A small contrastive audio-text model, trained from scratch.
Model: log mel input, encoder arch densenet, encoder norm layernorm, encoder activation silu, encoder depths [9, 18, 9], text encoder width 192, text encoder layers 10, text encoder activation gelu.
Training: soap at rate 0.0036, batches of 128.
Data: trained on synthesised sound scenes: up to three everyday sounds over a background, 26041 training examples, 16.2 epochs.
Rows from block 2 of the audio encoder of a small contrastive audio-text model, named by matrix and row number. Rows with one number belong to one channel. Each number is 500 + 40 x the weight over its row's rms, rounded and kept within 0 to 999. All counts start at 0. Numbers have three digits each.
Before each channel's rows are labels from the 100 clips, of 14976, where the channel reaches its highest value: "band" is the frequency band that holds the peak; "lies over" is the class under the peak. Only what is clearly more common there than usual is listed. The data: synthesised sound scenes: up to three everyday sounds over a background.
# conv1: bottleneck pointwise conv (encoder.blocks.2.conv1.weight, 64x112x1x1), inputs 0-111
# conv2: growth 3x3 conv (encoder.blocks.2.conv2.weight, 16x64x3x3, transposed), outputs 0-15, a 3x3 kernel for each

band: 0 to 250 Hz; 250 to 500 Hz
lies over: laser zap
conv1.19:528448468556462625537492407465534511471457515467435420450544449511499485546507510544442520510485428478500575514538457494518512543439461451457470524588496561475520478451541516488473512451509499529462600458545503504477552505477520492500462463522506497458442561461565494538528509456489482483484489527513545558499503512502464448533472416501
conv2.19:492501500529441496484539464515448587532467507427485537482478476496488502504486545529438507463511533486520508492510502505428522468508538444497516518486454565534517435507471515511496513533493508529489500476442519513537549462467492490514469522571563476502446454471548478530401570569609523447450388477458570548494472443509479454503504528486496557428547474513540442556377473452555532583476471474494493467525520470430490511561516538493493

band: 1000 to 2000 Hz
lies over: mooing
conv1.32:425503516451575463555513480554507501437457505450438453483456503466560550407438552452519536528504432468466563537474498522486484553507485508540508579548500493525490534438506455468429512481490592523438451551525473485490459500512497511505551493455502461577495605441445478492456541512482492432503468507510468547439486491524485496507460485513
conv2.32:542473564499518446444501551522473442485509494451568532542492544505493504473510452519538431514519495496429486538496454507506460552466524487481559507529442510431559532544412506575491426464538484521543476561485449489530491483554530485427501556467453558516485491494533511475478511504466448597452475478497500532514484482406458532471446524616504457466509480516457460466509538462537496540496515482533521456491517434591399545443530550502517

band: 0 to 250 Hz
lies over: fly buzzing
conv1.60:455428513522491568584499466396463504439489463472446514507531485451452484457484548571477509460465443483580514449528505521478492484511497423500485480479479525380428544466523546501450461428515521535510483424489488510559573439526547538489483485513503493452524544460529574532536519525504442504491524515528476450505529482528484487463522548442
conv2.60:540495516421478574604520401477457481485518517504472520496528528474493525471492436474508483467547466440558479482492521474518482510509503474498514486457512527527531460516471502530484521435552536520422462467499504504560512543527420522531524415527589545551436481454443486481396482555568487568546419447499534507543440454470489498511606513522466551491429461544446525493515520510454502513518498511455482509535458454498552531452521508531444

band: 4000 to 8000 Hz
lies over: zipper
conv1.53:543523468468501628485538493525457494482504459511477508524496454486510511473473494541511607533456463536473503547486522539512495497559460538489512513426430516501528459567418545492466535516470449500521405479475447431519495518523457527418506510481444514551532504468437464568458548563442530431476527500451517464538444459515486495436494477454
conv2.53:490476524467516502469523523529460503504496523500563416516472476455532494515563481476484458472544489506467514531480470494465479509478498507442584467562443645397483451541465544498518537425500496429593441500527518465498480471556461484523537538480473494489511550506511476511503448507584471464456607512485519460479451525494484491495485510470503527449621461410473567492535504486551397492484466518490524485495521478561477466471509534506468

band: 1000 to 2000 Hz
lies over: car horn
conv1.31:513540465524484445468546614532447464547577481519477515478481484556488525493530540537446542490495451481443503548494569555467499453476532456479520426494528471502527425518554539480492478460450547536564471443503465429481364496500470500556500501537474468464503483494494442530504541509529501534519472462477525425526438527467578505472496451454
conv2.31:434488549507573499496479507489445492493500497479494482475536488517515455491496527499472509475481513494492486473516470471440500542494478422573485564447484592474511530580435471431521561493454444597509514520450500493505465556541464528558524437454499493507451546538484553486463483466471495503551560468449525473520513555498462512407511485474613508494511526458557552469466516393567540515453515493519530481473526571570486416447492545537449

band: 1000 to 2000 Hz
lies over: mooing
conv1.52:450550486425473569437527481450485489523459427513574484474483489491484472468441493421496501568531483465472491496480530570482486460517482501461511436454416469515468416502485462499478481483541458525499424507503455447450493537580380502509402481495465487578558546512534481510481524493471504506456467505506531477482521469533489411543532505489
conv2.52:471473536501509508488479484565529532469502529437453451521474563475524477458532463507516501559501518467504493547538530523487499495519520453439476404548491475506489521472527470561494545486518502466365461475540498512559521519509451511469447455506518548506521475513459490474530516555538578587458445404557474484516532425476502454482540537474568465551442501521493497536487548498451475497524512435493493487498468445471448601572572502528615

band: 2000 to 4000 Hz
lies over: mooing; creak
conv1.3:528577467505433446498487551443519519542517521533643490558517434461470527483428567439514487495489487456476540571438494507487497501519488484469488581472435463487539482523507501491540522546558505578509481469524505523391509510491513475431530418484497485559492559484501524474550529471496554505495484592479509478515495472507499497532477417501
conv2.3:494575498493503493451516586536483504436482495527513507476528501530509498529514479529478533470531526493446527533474536459485492499466542513527483522515449481449506551499494472550496518437440473500524546489484469575539581487492457510482453458593429497490478467470526515573463494557487480408474584532458511429526499414487544570564442434533417503442563470620478499473525478440497512485556474473504536528489456537493575496514550421479490

band: 0 to 250 Hz
lies over: creak
conv1.16:424507493446566509525503433459488497479473470468457465525485442546473560483540487589455485524540451523459424497486452464555444521540513567501595459514480445474495457478459558498489454487531456512486471420559506518522454441479478470466385492484461536422482537499509535484527483500481563417433462534494514536542443534491495499504487495500
conv2.16:447537466487438495486536462441496517486461452510504498554445478473489459458497565490546539447451441542472511493511495485465497483543494576502472539454491462518528543513508423435537527536494451645510508483460538448498505475540493480438546463528457609432499515546536454505534486508442554431488501531458472532416502525513535436480502479477456561511571535519552495455462445576422508469491525555517481506465502534542457445451518488473509

band: 1000 to 2000 Hz
lies over: creak; frog croaking
conv1.40:530451480548484589515471424549502495448455499463475482434512511509476511580533539493451532501542496488456536508510446477494550532495562466485511445543505547535490488436478535508488477535514468466498520539487495541499573532481508496535466566509499482427494526531594430489582479459556390482491518515600455540556480503478566543520573531490
conv2.40:512442457520488514465521510463554523527471572508470449448455509458554519503526486491545491521460562534488396503558486496512536469491485525465441486481527483523518486495477462538475531523499639466418444486538505444543481466500481494601532522439575485497488455539482477562445575471530498517520443502525572500509511500404464476411546538541466500465519453462516468519410537534552437503476480504497504490503526498439534519510420508549455

band: 1000 to 2000 Hz
lies over: fly buzzing
conv1.59:472488493470460380642560492499532490502540564476497495506509455462535439485467474528539425447544522453526471507507487546492527501454443503524458500496431458517555504491545472478511565389536607523442547468511489519517490497490496518521548476506564505526489458419455529551423502535528542528507497544518511492477534501509495491451506503530
conv2.59:521534518488515515516432511479447526465515518521495468503483524509490453501536503517499486498539504474453551525461552432494459548480540516534510436574506476495496498512492472549527452473518525478481485504511519532478517544446499511448492453537455529520471514430503471486429522663441541547520446374565422451490533486571493474496451520577512486410562560498530595470544477470452567465557510487484495534495481566525494540476565479494533

band: 250 to 500 Hz
lies over: zipper
conv1.35:450571510550476423508482550492482514529465530540517529596506515493456501562472538498534496500521537513536419548452526547461488475519439524508475504460443510506498525512513528568566510538524547487559457530500556522454467498523532487493511479518497483505466497537461504466504458460625498504543506492661463518520565497493520539451486603515
conv2.35:510521493453502515491573439438505568441499467613484439490513516522522469475536482444478578495497525547498438458481555477547527517471463512490473491463534479509520562476515455517564565446483554471448551549475430498536448509547528469598481512436508456530529505500450497522479497528438497468615493500476473456583556494452469548524479481475543495550503488589490464420518566500532487469514532514467498507543458507470520516443584493465518